Weights of a small contrastive image-text model.
Model: 21.2M parameters, 64-pixel images, encoder arch vit, encoder moe top_k, encoder num experts 32, encoder layers 12, text encoder layers 8, text encoder norm rmsnorm, text encoder activation gelu.
Training: soap at rate 0.0015, 9600 steps, batches of 256.
Rows from expert 30 of block 9 of the image encoder, named by matrix and row number. Rows with one number belong to one neuron. Each number is 500 + 40 x the weight over its row's rms, rounded and kept within 0 to 999. All counts start at 0. Numbers have three digits each. After the name is the row's rms in percent of the matrix's.
# gate: expert gate (encoder.blocks.9.mlp.gate, 32x96x192), inputs 96-191
# up: expert up (encoder.blocks.9.mlp.up, 32x96x192), inputs 96-191
# down: expert down (encoder.blocks.9.mlp.down, 32x192x96, transposed), outputs 96-191
gate.10 225:383463475529495484455564488475544507469501465536498566556465477462496448495566526469541426523530474473504484462471530501565442458547450470430531488481455555525470503490545590441492465471443433504436524442542489445479441564514561569427531523464434512469465532434489532450525447497532537474
gate.11 045:525522512518520454510448542487571505515496546495566442493547507505410481502468506499438540504505472427479517572522469416404521535432498505580491506392492479483473467546518532524481501537471510485523476528480513525543537558499450525510458477440528458544453506569507448428488587476511541477
gate.12 057:442463506509496418492527555482507472574504492473512530548508524502466451511512549550504448511540505441473507531480589524519458433521461486516520497437477503526472546443502516471490468498455455539503496462537403407444498522479500512482529550548456541485387484426507541451522452541537467429
gate.13 043:465449519591451494402556459511460604545527498554496493529454546540484500522498506446515466544514477517447484555422548551507474444504536478549508445461452481529494477552473532508586445501483460505455472513437465408513505489418484502483512512537457509472486502560521485464514514513467423503
gate.14 060:501477552482505412511513485528501484496454517484519422497552511502469492557488491494527506470449534515485556553507463449433457491494429434499454521485507525426530517586503498566486502514539551560473497433465524471549536497518441543540469483456469474466534477528551471511506473444419448523
gate.15 175:557532450432534531491503566524490441515553548464523521446521560536442556466459539501515581499503540496564487489521490542506461575481480550531540538551472452518493483488497452518441529539504515453560443572476497520476525470526470586463475484556532485538529513493482506558445522494563566429
gate.16 041:498479539497508502544415474422515509472531529550459444537522507437495520543517567580502491461492525432454546524514506508467425504449508542517489468536534509505502462455468488515503461480504490510540579482468553511517516468518461430518478496478497508543509530502458481483556490477511518532
gate.17 066:477456527472553533573492481419483462485475523488475521500464441459514473503491525507542513445521547467505498466579483464502483551585452532474509490487530518530515494492437480462509492511510504525522506515570526519444538483530522530487471453426524518502536569433427506562449435451486488522
gate.18 040:470556490488496519466460488507457489525486510506474431425531452575483494528428528432523522506491504579561508489482524527485492487505530499446477574515566467479533453438575505560488621488529508419534530571457454547461443529463435581552481442519447450477499505547499468483505543459495503404
gate.19 040:487515463504477546408556490468440580592512526538471431512566518578478516480455504510577595642496507488499479541487507519515528504494449480559504513485429490503472512487390396538516463501466473530480532541503469471527467538490497512481506545552460520463480492563522474411508485489491543482
gate.20 107:529461503493543548542488501486536438473468495499500506503468443447498556482549519544450465432480573417436516499555502504500511498529545523494511509509617538539496417509479446452455475532475461547503593462551612565487500456588554426556489481487528495580463513449476448528493458473519545583
gate.21 039:575529544487523466522487463505477549541424537467534499507554539551455438536429537490524561496476475543535553572517481484429507504453514433504413507441510453427607532502570538559515477457604536522471497530501468498526535541480474533523468507520500498478504523552557473505526494447464499530
gate.22 067:454493522538538524538466522450496502444537473560471487551474507394495487439557538517497435456506525478461479452498519495508479515569537517476517484535581531534524494449513481435513518514459472528481535460589541504445460485505565472499486521485462538545587494475441522486485446497529534573
gate.23 040:401449529514528500459492486420526510501474509512559523571536487505471543508504440478473494553497463501462536473491551471516435494516396446518501478505485480489546521485477468513454441468502519533392608482496520445539450506466523482424493535467500480486540516453508478444477453422451520510
gate.24 039:471450535458621543525437573516462504491500559533411464537525595471549510472470473494542481480505536519462527445545503524497491518524505567488483480540550486529517472518559526473448558544528515488537496512522465532513488554480559552425499418505549509529487517523457481507421498429527531487
gate.25 058:492472505565420449433462479493483595467475519524548462546469492521504502589527533444510465551511480443514511543411521551483563441516546443506492421491412543499509527507488532480575427455451548528499498548517433445483527557475470501478493477499485515407470501496548549400553490538519467535
gate.26 044:474473498492515562483437571481459513478522558438464480539464488562470530531503447467570486498461455521581457498486537477481474463514473563468511559466543502537477462563574571546494536503457498450517468572500547484444432488408512518487440424532554529502526505516516437487469588467510476450
gate.27 047:461507513506478524520494404438510556482446524450479469511523489491486480570527458482432531523480463504546576544531412468445448489465552434482457388493517547466553487552456456469515510491546532475481538491546519515537492516486497504472451483425509439508480516564550402445548494473505472494
gate.28 043:489536505461471425460502435563486557510487537525494501479542494565413479507504523486465523478471513524446494559427454493537402516534461496434471482472506467479522562593541513525562419437536546525430463525530458480545471546433496562437472480519466495453562512485504494512527555532493468501
gate.29 054:505504513482496448571481519490530518458552541564471548495466495457535470483398542514542482513490588459527558373478448503501506520583473510490458486522585547542512526514467492541478482529494473548474501522495428495519534482520490494464514493428506501489583496468513549503484439489468485576
gate.30 043:461504546492538502533500540529560459545507404517454471491463500490508438471520515506501470417537547495453518500487496443506582515490538519430466504477509480541517526567442528490580518479520479515511507409538513461567497533482571466524483542492544474536444502516470415464481544484471465565
up.10 230:383462480533488495464559477468546501469486460546508564567468487470502457508568522448530425532539467476502483469467526490564457445539465452454525494484452549532471507499533585436480467470437437513440524444550480441492441564522551561436529533458435507484460531438492551441532455517537537474
up.11 042:468514487565475470480589442501442471542482478499486498535452472457490481516532482476525564480452533498510520512513506507588494495543513483521522542517513543409572569491540505559550512491582519435496521503474533538512493512514454533555509512516497491495492498507546510541517556507499443499
up.12 059:610528490517523545520494518521492456460515531491448479510484480481482556474464464461486556486483511568507487481543395494461567541504599504523465530563568508452551466535537465503493528542550559501484494548489560555532521474480457547531497452511506485521562505538494463568464552445450500549
up.13 039:497515468470495470492488557520534457485527535486462509456504548515535513475541530515556531521546555419533450463504568440578529525498556532470576573479521475577462459488431448514498539518443502506554459550465538527435486496512503503477413532560513561538456478456467516510508485523531530470
up.14 052:534454467536473478409574431470513582551502451466497512489617542530529460531534487487539465529527404564501525536485492485496472503421438452560485422435492474454441510524548494475467445450544524525462409505444417420556495520494462504494485561502502444446449500512530480485536476475429440494
up.15 192:445464550588466455510488429497500571497445440531495481566475464478550437545538486507481431506506465501442515509464509448489536430504523446478445444442525536494491522519518559491558477466497482551440573459508487476525486530463524409534518526453462515450473470520531492432551493506448439568
up.16 038:486447458540432495466567506518536520501530511540544505508476523509497464506514539537523519549462430400483483514437480551533545461420548489504486507495408499478493509524419454524452401458471526533482513497482480494530541522474467441487521561488473500484514482536513531475523485530522496580
up.17 065:529515538451553523545484542478505426455542486498433524472431447483486485477492571495518471389522531493450479485574463517516475553587520533439497503515495504500486454460489474483536471577468489479525496495553568541448529477568524480520494460424526534525525521449434560542437487499525512512
up.18 040:540483502493482451473421472488476527573513543449523508458590481529453513533511463511478546481513496591501526553448510471445498499456514517554486483486415455494560562528525519558516541474506550477449440525432484498572480468488459570474474488470524460419533446551528469463508533477464412478
up.19 040:500513531534482512442557520522479561567509478483571493501520520472505486487487485455526529591553504511507509500523536475484528533513426497604501558464409428532508484530474517465499490509490551450506501546467451450534504555513475465486518511558552548487418492521516477500543473548501502330
up.20 114:503473489478550536529498496507543433459505499533495512520467443472514523455526534548468444437514553433423491475562527537543537493526544545497529511495581511556459407494481456430464472543466456518512583478563593540457493445554546454533515514483520547578438516420477458543501467506529562569
up.21 038:574531544492513391525520473483527492457447518518576534515492535436510459547446526500493551537529462504516559512517479461455523504479483523539474472533480509470546539548496519518491482453529515586515568477441478528521540455548477601538505505464449477510596563549532546546527451444469488544
up.22 059:555477460479561509533453526454507485477600479554493537503456497400488525400493520529470455473516590470506480468547520532538496564568570562496528533563488492560460450429489432466484490525441424516538463500513495508411519480541524507499528524499485514533525457444426538554435474545548525510
up.23 034:362548501535509541517520511461464502523574509501458543582516466431516506575548525463517487500526464480474465466494468413509496463613486514516539498535582551509545538525462485537443582532507510518541587503426519453501506533523544493432514533499518485528494556467518489444456482476502518588
up.24 037:509476527529439444445555512485449489489445521450541474478521493626415483492490522454494514448476537498570454527490466514489477393464538399480506506548499537431496534480582483478464483451468541502484475509529507441508505566499489488561497479551460508484497553514563558579524486522572513510
up.25 045:499516492500456483458433498501517580446492470580490491506424503602520517501513537481538464539522506500478426546494527579500520503526526474504579485496434481497441456471488470525519462487433516504573523575515511495443559500523502548490514501542434591527475452469480535498526559560468520499
up.26 042:504515467483556526543482481506514499503510455569454557448406425501475472453478568535536508403573509546488468468539522508582495564490484528500549491536618494558466512448504467549461498535503485490452557459495524542476491550592542478506523479476553535544476486491422509524489458493499567543
up.27 061:495475495535451487464551453436449576555456472503553504494554463527496460539479469480521546526498492570540528537464540462427446454450453482504446465418461499518495528517558571543434479511541503520445468502458418426558495533470496560481501555496479488420458460515550489489556484502465464495
up.28 046:483541508509395513414471507492470514511506487511465469438538470580446560466476542447448488543495470500496486586447513537514546472435536518539478483497494480484433486499550490491503494481415529503486517508493447528481476513470427453480540502573446528496438470542525494469532560527479496418
up.29 056:485508531475532545553509481503566449428506546527453582472452459438525521456436562521496482452489577468475564399532422534496519562543496544465473500519536572550489458463482475481501475531488484531505481528530477510492496450502563454481535476482520510540556549432480542576468473480489557521
up.30 046:489528616494551458509443522511536487498457530449484534536546496525473497511516475520407477498462490517426573530460423413466541510510455457464478544473522538497554484571506545550465485540506533452491477458589518541603488562512524555516499457417486515495498542508526503502469529470491465547
down.10 197:421546485506483490526530521487499496552446510501550549572422519526478426481526461429467510474507516465546487494514454475508491498552427494524441615530472542457501543509504607461510486480566398472468529455478473489529420557593532514504522548449482490566471535471571517517472528467489524482
down.11 066:551494498540561537508441428516490530481509465473480496481510536499415479526548559483441502518464498454504495510533514502456461481465458500534620494473535467554398471493510451463531424458523448491481484506468490487484505482435513518435470517474569466504512538459487485537586479537563490532
down.12 092:581497597515615443518533561503504474433496487518497423542571554531429530542513471530545516515499433512490505504461499517523465492492445513510465445466497416484523495508545487587527508506514529560501479491581455421496568428544441542528484439510474588516533552520477513488531453545524509500
down.13 067:546524463445499485545522463485532481503416484446531514516520444508463492462485494467509481508515520484440471554560456434479552547487527467509513477549511559539451493524540547469497504504537501489467491499444509462512472466514495526555481506521559543417486438441523470514480486440472443537
down.14 059:545539567517485436446519536473527513463539492430522448413475511529516451497501507561533487491505444555499469509471494459477448506483475523472542436452484452510507541482535429531394555406512501546473454581552502492536565548576449526454424440487490449460521481470509581524490478477572506550
down.15 166:511525471477468529484521531563527516546535504470495522502445554470495594553541559565561514496517505491499524509539483526529511523472431566459530431468486453534506504532484468504499501522496466508591550510505560481506571494565479496507511533615472543521523555514449460489497476487413522511
down.16 080:447524443457451484485530503463552476469468487419533550505499479488527526515482467496438529501482559494546479510508547482502562496506493507533452618512506554440484475548528554502448484564552507469469448448476525495467501536590486485465465520484527485543459579497537411542481541471495508420
down.17 102:511462515572557458529483551487567435544512521465474547503450484478496511505497517518425464471492567488444601459438510563489548424545518485457431532505509474546548549555549493546523510559466529510490507502494582543550503467488536515525546431479529465543507525509475476509472476501480519502
down.18 044:535524530462493539433483468465524466519486444539497535510470552488551505538476511517552455490510512538462528461450477541475482514450534489455494465537503498566480462504451478464428465436489583546445481562516445488526516513531502615523542487572500442531457471542442541439540502521558428516
down.19 056:512450511466476429504487465575533462469535470463472516467508433441497537529450479508556474489475607494449508428493505533502528543473506531450528462491469448531504485575512456531454443484473492533500459602485533415509522490471457481516552470532548496492515512443438428529466519489425490467
down.20 128:481477501492535577472463493531507511510513520513480468493511559490516627481439512513511490479533477547456475517482472496520518462484536564479492413469463472543475512496503495510502480574408533520533509530478504537455504440422550461541516508515515542474526478534453542534533588576487470491
down.21 057:515460516522564393501438535501514459510574566435470581606525582455533494514479502528477439501524481554499474422467482512562547505498482499502456494545414429463526508517517478534492532519482507472545526528433500488575552493539497549510497448529479518566569595518544532516520447438506530467
down.22 071:499507460583460501441553472528524481509457442450497474473506479561482454568520532473458468542466476538502443523537479552500451482461446490534547467427443495511490444534549477461448460516497520471448521421470491481470526615503486521516519525483539478482481491470478440484508547581530524523
down.23 060:509463519567552441471511492523496504457534587566514454530507573595529488548582589539490539494487446532482527447497519494492467446457462534510562501455496510492539487470464459464536512410507578520491537529568447493539501498473471498524446496525502509459478514456565517534561558506511521536
down.24 062:486529487507540522548499470515522498534513497453495510478526621465500511535552527490521494448467412468490452470498461523491508444506503472527488448523477525511483488537581488519523540453536434432591515409487491502486496463551475509494478485544471494499555557524501600527525549485533468528
down.25 072:501475439393494516506480504455514509467489497483563517463495444504540518479453509444432527498491572417472482499534401439454489446450582510494482487572545530490476531478516519509433530470483464551444498559480548523490458475551480474589480520503456536477471493496479519504442485483493530552
down.26 065:534545503511574431537516559514538506537475526429525482546504538521544528481398528478509540494464519504497493435512530511482524521546490480488488482564500487514529525578537510542532524567529493506532492501505524483553560482471426501414534479528479539548511586485442479478482490400491516420
down.27 060:496481496559464403525519487486529501577511434540492485483466440473491419584517463510508473420565482516574525472464469588478484473495469455464427514434540566455518469524534511563401432459430472556409524504503449513456536534448471455521518521478486470509558507424536500475546457540468459566
down.28 060:548472492507481470569445495461460453512489513533508414475468470570541524509552496553502537442484444523466513488443499547422499486478532514454536503519515500503466430509443442490492505500516577586561475502491516549514530432467455450582450445520564491515476478535463499488497459528479476493
down.29 072:510495577485470552462480528460470574584435515526494489541529510532410546527620475534479502508551490512504552509503534510464506483476510560608548414493535519481464525531475511520511526472567492438494554540478507494570448547516523456523482520454524497471481538546516452507462548542466532530
down.30 074:532533502511490488439479505473470558505533562541518511465562529464489550530539490559527580496552472525455463546534488497498450494419561488534477502499529512479487502409454450502480559503530525482534510496496457497543513459457505540484434499535462502485555483582528533462542547559529475512